From a checkpoint of a small sound classifier: activation swiglu.
Rows from block 2, named by matrix and row number. Rows with one number belong to one attention dimension. Each number is 50 + 12 x the weight over its row's rms, rounded and kept within 0 to 99. All counts start at 0. After the name is the row's rms in percent of the matrix's.
# v: attention value (model.blocks.2.attn.v.weight, 256x256), inputs 172-255
# proj: attention output (model.blocks.2.attn.proj.weight, 256x256, transposed), outputs 172-255
v.36 094:57 47 59 20 46 43 34 37 58 33 52 68 20 61 63 51 48 67 22 42 48 54 45 52 51 38 45 50 63 39 68 56 48 63 36 59 59 61 46 52 54 51 58 58 44 65 45 53 76 43 32 42 38 46 62 66 54 70 43 56 48 54 33 53 47 66 50 44 56 37 50 29 65 65 52 61 74 61 38 63 44 39 42 42
proj.36 096:41 89 44 37 66 36 32 57 33 44 40 41 43 26 39 40 33 51 49 56 38 41 43 63 35 58 44 40 66 43 60 57 37 55 50 52 49 57 60 36 43 39 32 66 66 66 32 19 22 54 63 39 41 46 40 61 30 39 58 48 41 32 60 70 61 63 46 55 40 55 61 37 57 32 53 60 60 45 38 44 73 49 54 67
v.37 101:44 45 42 51 71 47 37 56 53 60 37 68 49 49 51 53 55 47 49 48 48 43 41 63 39 41 36 63 42 48 59 46 25 46 52 61 51 51 51 49 46 52 46 57 41 38 39 50 47 47 50 44 70 54 50 57 41 77 38 40 56 55 38 64 42 46 63 44 41 42 41 44 36 29 52 36 47 40 44 39 34 44 59 40
proj.37 094:47 55 49 60 64 59 59 40 60 45 46 53 42 45 71 53 20 62 58 23 45 63 65 47 16 38 54 39 66 47 52 60 56 48 55 51 45 64 44 32 35 76 43 50 68 51 62 51 47 30 43 36 41 42 30 43 40 61 64 59 39 44 41 43 40 37 41 65 33 34 64 43 62 49 48 40 56 55 55 56 34 61 52 49
v.38 095:26 39 65 67 49 61 40 58 30 39 46 65 66 48 54 60 73 43 56 45 46 48 52 47 23 49 55 40 55 58 41 37 48 34 32 38 51 29 50 27 33 59 38 62 41 74 43 50 17 58 37 69 47 60 47 39 46 44 59 58 39 60 48 50 63 42 67 47 48 53 44 54 54 68 49 58 45 73 67 54 48 57 60 22
proj.38 103:46 31 69 64 38 59 42 47 37 50 53 41 47 56 71 23 54 67 46 54 63 50 46 61 52 50 61 63 77 47 58 46 51 54 38 53 63 82 41 35 65 28 42 60 61 57 60 62 51 33 52 38 59 49 53 37 55 73 38 56 32 48 34 31 23 52 47 32 65 48 50 40 58 49 41 54 55 46 48 73 54 72 40 63
v.39 095:48 31 72 57 59 59 63 28 27 61 34 46 43 74 51 37 43 51 12 36 83 44 47 65 62 33 41 59 45 64 45 64 56 35 43 32 51 56 43 48 21 40 57 40 62 41 58 53 59 44 37 66 72 47 51 64 48 70 48 45 38 56 44 50 52 49 34 44 61 48 48 60 42 76 48 51 44 55 65 43 46 27 57 54
proj.39 099:64 40 35 39 49 43 35 56 39 63 34 47 64 50 61 49 56 39 50 40 47 50 58 49 61 54 48 54 55 68 64 60 49 57 45 54 66 28 53 31 52 37 55 63 43 86 60 39 54 32 54 43 54 54 47 39 38 48 67 66 41 53 57 55 61 37 50 65 66 68 62 46 79 40 33 27 49 30 70 38 41 52 59 53
v.40 091:53 55 55 26 25 38 46 62 51 40 50 55 44 38 38 53 42 54 37 63 43 40 62 41 23 60 49 41 59 54 54 78 44 49 47 47 55 61 63 59 42 63 32 34 32 64 39 40 60 29 64 58 44 46 27 53 54 47 40 34 42 49 60 58 46 59 41 67 62 48 46 60 76 63 55 52 52 41 58 45 57 58 56 52
proj.40 096:58 53 42 30 44 49 52 77 39 47 70 35 56 58 44 20 55 66 75 56 40 58 44 38 55 49 42 47 36 51 57 57 30 56 43 24 49 55 47 56 60 29 24 55 61 63 59 51 38 46 51 60 48 58 35 46 68 62 46 68 47 57 58 63 41 48 58 59 68 49 46 74 56 33 53 49 65 57 58 59 48 49 51 22
v.41 100:46 57 43 65 43 51 45 72 48 55 45 63 49 55 45 85 64 50 55 64 43 60 29 39 46 63 63 59 51 61 48 41 77 56 58 51 49 66 74 55 40 65 37 55 55 55 26 39 60 23 47 58 50 47 50 44 36 64 51 58 44 78 51 40 34 27 37 67 50 47 51 53 64 56 44 56 42 53 64 55 44 60 49 17
proj.41 099:23 58 36 43 37 41 45 64 47 51 52 65 46 67 50 47 67 57 83 39 43 54 48 30 48 51 61 33 53 61 56 63 61 58 34 45 51 55 55 45 70 32 37 82 27 58 44 27 50 48 43 24 62 44 59 53 68 55 48 62 46 26 65 55 28 57 40 60 42 43 50 53 39 43 79 44 33 52 50 63 60 58 55 34
v.42 098:53 65 41 53 64 52 36 38 33 55 43 40 52 48 53 35 57 34 49 30 61 49 53 52 48 39 69 59 61 38 36 42 49 42 43 61 54 44 59 58 52 52 48 47 48 51 64 48 49 56 43 33 55 54 51 52 40 51 49 40 78 42 64 30 23 45 51 24 83 53 41 31 39 41 43 40 39 40 54 56 43 54 17 31
proj.42 097:34 33 66 37 65 56 54 45 39 50 39 65 49 44 69 56 68 80 45 71 43 49 26 30 47 41 47 46 55 51 49 58 52 48 46 46 40 34 50 56 53 55 20 50 82 54 56 62 50 40 47 28 49 53 43 37 51 29 71 82 54 37 27 57 47 58 52 50 54 64 74 65 45 41 68 57 39 46 65 67 45 55 42 47
v.43 101:51 60 77 31 58 70 55 65 42 51 41 62 37 54 61 47 75 73 50 50 55 32 66 45 72 42 53 43 56 39 65 56 51 27 38 43 44 42 38 45 38 40 39 34 59 72 42 51 51 34 42 63 18 51 58 60 42 62 24 55 49 56 47 48 58 41 52 47 55 46 45 53 83 59 53 44 32 60 65 72 61 50 29 54
proj.43 105:58 23 54 34 43 57 45 19 50 44 50 43 68 20 49 34 52 41 57 53 59 38 48 38 41 31 52 56 43 61 60 51 55 57 50 63 55 54 45 57 67 54 63 65 60 26 42 46 46 54 47 31 47 45 34 53 54 44 69 72 51 63 53 57 41 48 52 65 55 58 48 50 36 59 51 56 49 53 52 62 27 62 57 27
v.44 087:45 69 62 21 53 54 41 55 44 60 49 18 42 38 39 41 49 59 57 39 41 28 80 50 51 48 47 51 40 48 65 55 61 51 63 17 44 55 47 69 54 55 31 52 40 60 38 48 62 76 59 50 36 62 44 71 55 56 45 49 52 46 43 42 51 63 51 35 45 47 42 62 48 56 50 55 41 66 40 40 64 42 49 61
proj.44 089:39 52 63 39 65 58 51 45 35 19 25 40 48 51 63 48 34 62 50 35 50 66 40 41 46 47 31 48 51 67 48 38 38 55 49 66 67 41 50 39 89 52 43 25 49 44 56 46 67 60 52 43 39 44 54 43 39 40 53 60 55 57 63 52 44 77 81 63 51 40 61 40 63 22 56 33 56 34 54 51 59 80 45 42
v.45 104:56 30 69 63 50 62 70 44 45 40 40 35 72 58 31 64 40 51 23 72 38 58 42 75 44 41 55 59 62 55 60 59 50 57 65 38 27 39 49 55 46 51 51 58 15 29 39 51 34 53 46 75 78 23 51 48 62 58 52 33 38 69 47 38 43 49 57 50 18 38 43 54 71 47 36 57 25 43 57 35 24 43 51 52
proj.45 105:40 58 43 52 42 45 43 50 57 54 40 72 38 44 46 35 42 42 52 46 51 48 42 70 67 65 45 50 58 56 63 57 42 62 54 57 61 31 64 40 45 51 37 32 31 80 51 45 52 41 68 45 49 47 47 40 47 76 46 32 33 43 29 50 35 37 62 47 44 58 67 42 56 57 19 44 33 43 62 30 56 57 47 53
v.46 096:49 46 61 63 59 57 53 47 69 55 45 40 54 45 28 39 44 58 50 61 44 51 49 44 42 62 49 69 34 44 55 46 27 59 69 37 27 57 46 66 31 49 31 41 46 61 68 64 46 18 71 31 47 68 69 54 38 31 47 62 46 41 53 25 65 43 57 25 42 72 39 45 37 52 47 48 55 53 48 53 47 41 48 63
proj.46 095:49 45 46 56 42 30 50 62 45 45 52 57 60 77 36 51 52 30 64 51 44 59 64 68 50 44 68 30 52 46 55 44 57 51 47 44 52 48 39 69 53 36 69 37 54 40 20 26 43 43 51 56 63 45 30 65 59 26 34 60 56 59 30 63 42 39 57 33 52 53 40 49 40 44 55 58 30 68 60 35 27 60 48 52
v.47 093:31 43 53 45 75 46 48 66 35 42 58 66 52 32 46 60 59 34 43 27 46 46 53 67 55 56 52 49 48 68 26 29 45 49 40 39 63 57 38 66 74 50 51 42 55 58 60 55 52 40 57 33 60 47 63 53 50 43 51 69 62 66 56 70 25 38 52 69 55 52 31 59 50 41 29 32 57 65 59 46 50 64 47 49
proj.47 097:68 47 57 34 45 51 43 46 57 56 48 44 42 59 79 56 65 47 47 65 38 61 54 51 48 25 57 45 42 55 48 55 46 54 68 68 51 50 59 32 44 54 50 56 38 69 48 69 45 48 46 38 51 59 69 56 45 52 40 46 63 39 54 58 66 50 43 67 49 49 41 57 40 39 55 42 60 56 31 49 50 62 48 59
v.48 099:65 38 65 64 44 49 39 63 65 39 61 28 51 24 36 50 52 76 67 44 20 40 60 55 43 41 65 51 60 54 46 47 41 46 63 23 63 52 42 50 55 44 55 59 50 60 42 59 43 40 58 80 32 36 35 28 54 62 58 59 58 51 56 53 50 56 43 88 57 51 26 59 63 30 59 79 65 66 67 61 64 60 25 59
proj.48 098:54 53 61 42 58 71 44 60 62 41 50 41 41 49 44 32 66 78 56 52 34 45 52 52 32 62 45 55 38 41 35 52 45 43 45 40 46 47 60 36 53 39 49 44 39 60 49 63 60 60 25 40 52 48 56 61 41 25 41 20 60 49 58 42 59 53 24 50 38 40 41 52 28 78 50 37 42 66 36 32 42 36 55 46
v.49 103:48 50 48 48 45 47 37 58 69 42 33 59 60 38 41 40 54 76 49 46 41 32 55 54 44 47 38 67 55 39 35 32 55 39 54 43 40 42 55 57 32 37 51 47 54 57 59 46 53 39 63 56 33 51 43 60 49 39 35 50 54 61 42 57 44 38 58 43 58 69 42 46 66 24 49 25 31 41 38 69 60 42 43 53
proj.49 109:63 36 50 26 48 64 49 55 50 56 35 55 46 54 27 43 59 38 41 50 42 44 49 39 51 25 45 56 61 48 40 61 41 70 40 50 60 66 54 56 48 41 67 42 34 39 51 62 55 70 29 67 30 66 35 59 42 55 38 59 54 58 47 63 40 75 40 48 58 73 37 56 45 48 30 40 41 65 47 41 35 61 43 57
v.50 091:58 36 72 60 36 60 45 69 46 36 25 48 47 38 52 55 71 46 69 41 55 57 58 42 53 32 39 56 64 57 33 45 66 47 30 23 51 28 55 53 42 81 55 57 60 68 40 50 44 45 52 65 35 54 48 51 39 52 52 51 48 46 82 64 63 53 60 49 55 46 33 31 49 52 61 45 44 44 58 54 66 46 26 55
proj.50 091:49 33 37 39 32 50 69 44 49 65 44 28 58 45 53 57 44 60 40 44 52 46 35 16 67 43 66 42 67 59 58 50 55 57 30 40 57 48 58 47 67 19 62 61 37 69 51 65 55 60 53 41 67 49 46 46 46 41 57 54 42 78 22 47 43 60 68 53 59 42 46 34 59 40 47 59 38 69 48 46 55 70 25 39
v.51 094:40 40 67 38 48 40 49 39 57 45 56 60 44 45 40 62 41 53 59 41 37 70 55 51 56 25 52 54 47 44 43 58 49 53 56 67 41 72 58 65 43 50 55 52 44 66 20 60 48 35 52 46 43 51 49 50 52 70 66 35 68 53 60 64 38 45 38 55 53 57 75 55 47 43 51 42 45 39 51 21 39 28 35 65
proj.51 102:47 50 44 47 39 60 41 65 66 38 37 53 37 43 53 60 51 36 60 52 39 35 58 56 59 71 36 46 46 38 67 46 38 68 62 59 40 36 39 65 42 62 50 58 52 66 78 42 48 47 51 59 55 47 67 66 67 44 61 49 54 39 58 36 50 36 38 39 38 40 58 66 65 52 62 39 45 43 45 63 44 59 39 30
v.52 092:48 38 47 39 40 69 25 58 29 36 50 43 43 52 46 42 57 58 46 56 51 44 64 55 56 44 50 53 49 44 44 61 47 49 48 46 45 51 61 60 34 53 35 38 60 31 62 15 42 59 42 49 69 55 63 74 40 39 54 41 60 54 37 50 42 42 49 34 43 36 29 33 52 43 65 58 54 63 42 50 39 37 43 63
proj.52 090:24 47 50 50 33 58 61 41 56 40 36 68 55 47 55 46 51 60 60 32 52 43 47 40 58 59 46 22 69 68 55 55 34 67 46 40 45 37 54 48 69 63 38 60 64 43 45 34 52 22 43 43 58 33 55 57 62 53 73 65 30 21 48 68 30 75 50 31 50 68 52 52 51 27 45 36 52 49 48 27 49 59 49 40
v.53 101:52 57 44 60 53 63 49 37 36 48 73 55 59 30 55 32 68 53 57 49 46 54 62 56 47 53 43 48 42 68 41 52 46 52 73 49 47 70 39 59 43 68 41 40 52 53 42 56 45 61 73 40 59 43 43 60 24 36 56 61 32 56 69 34 57 61 41 59 35 71 46 59 44 36 55 14 44 50 62 56 45 59 44 64
proj.53 105:46 59 55 46 45 48 30 55 54 49 50 44 39 62 18 66 77 54 50 32 51 44 63 43 38 47 56 50 32 39 62 46 45 47 37 32 62 41 37 53 55 38 77 42 53 64 50 67 60 38 22 60 55 55 45 51 53 66 72 57 69 54 47 48 24 19 48 36 50 62 37 48 45 48 55 41 75 38 45 42 63 41 67 50
v.54 095:40 24 49 47 50 60 70 32 46 43 44 44 53 70 54 59 48 62 52 43 33 75 58 44 58 41 51 64 35 63 52 46 75 36 67 33 59 35 58 64 45 44 68 67 54 53 63 39 45 38 48 61 57 52 41 52 34 34 60 52 44 43 64 70 54 54 38 46 42 51 68 45 53 63 55 57 39 85 54 65 47 58 43 50
proj.54 102:55 56 67 46 47 59 40 39 23 41 50 44 58 47 44 44 48 48 50 62 28 53 56 49 69 91 64 54 49 69 66 56 65 46 41 49 45 52 49 33 47 43 70 58 37 55 48 34 39 57 50 43 38 43 46 43 53 56 38 36 50 50 73 58 68 50 51 51 65 25 48 56 60 54 52 45 60 27 30 65 46 48 64 50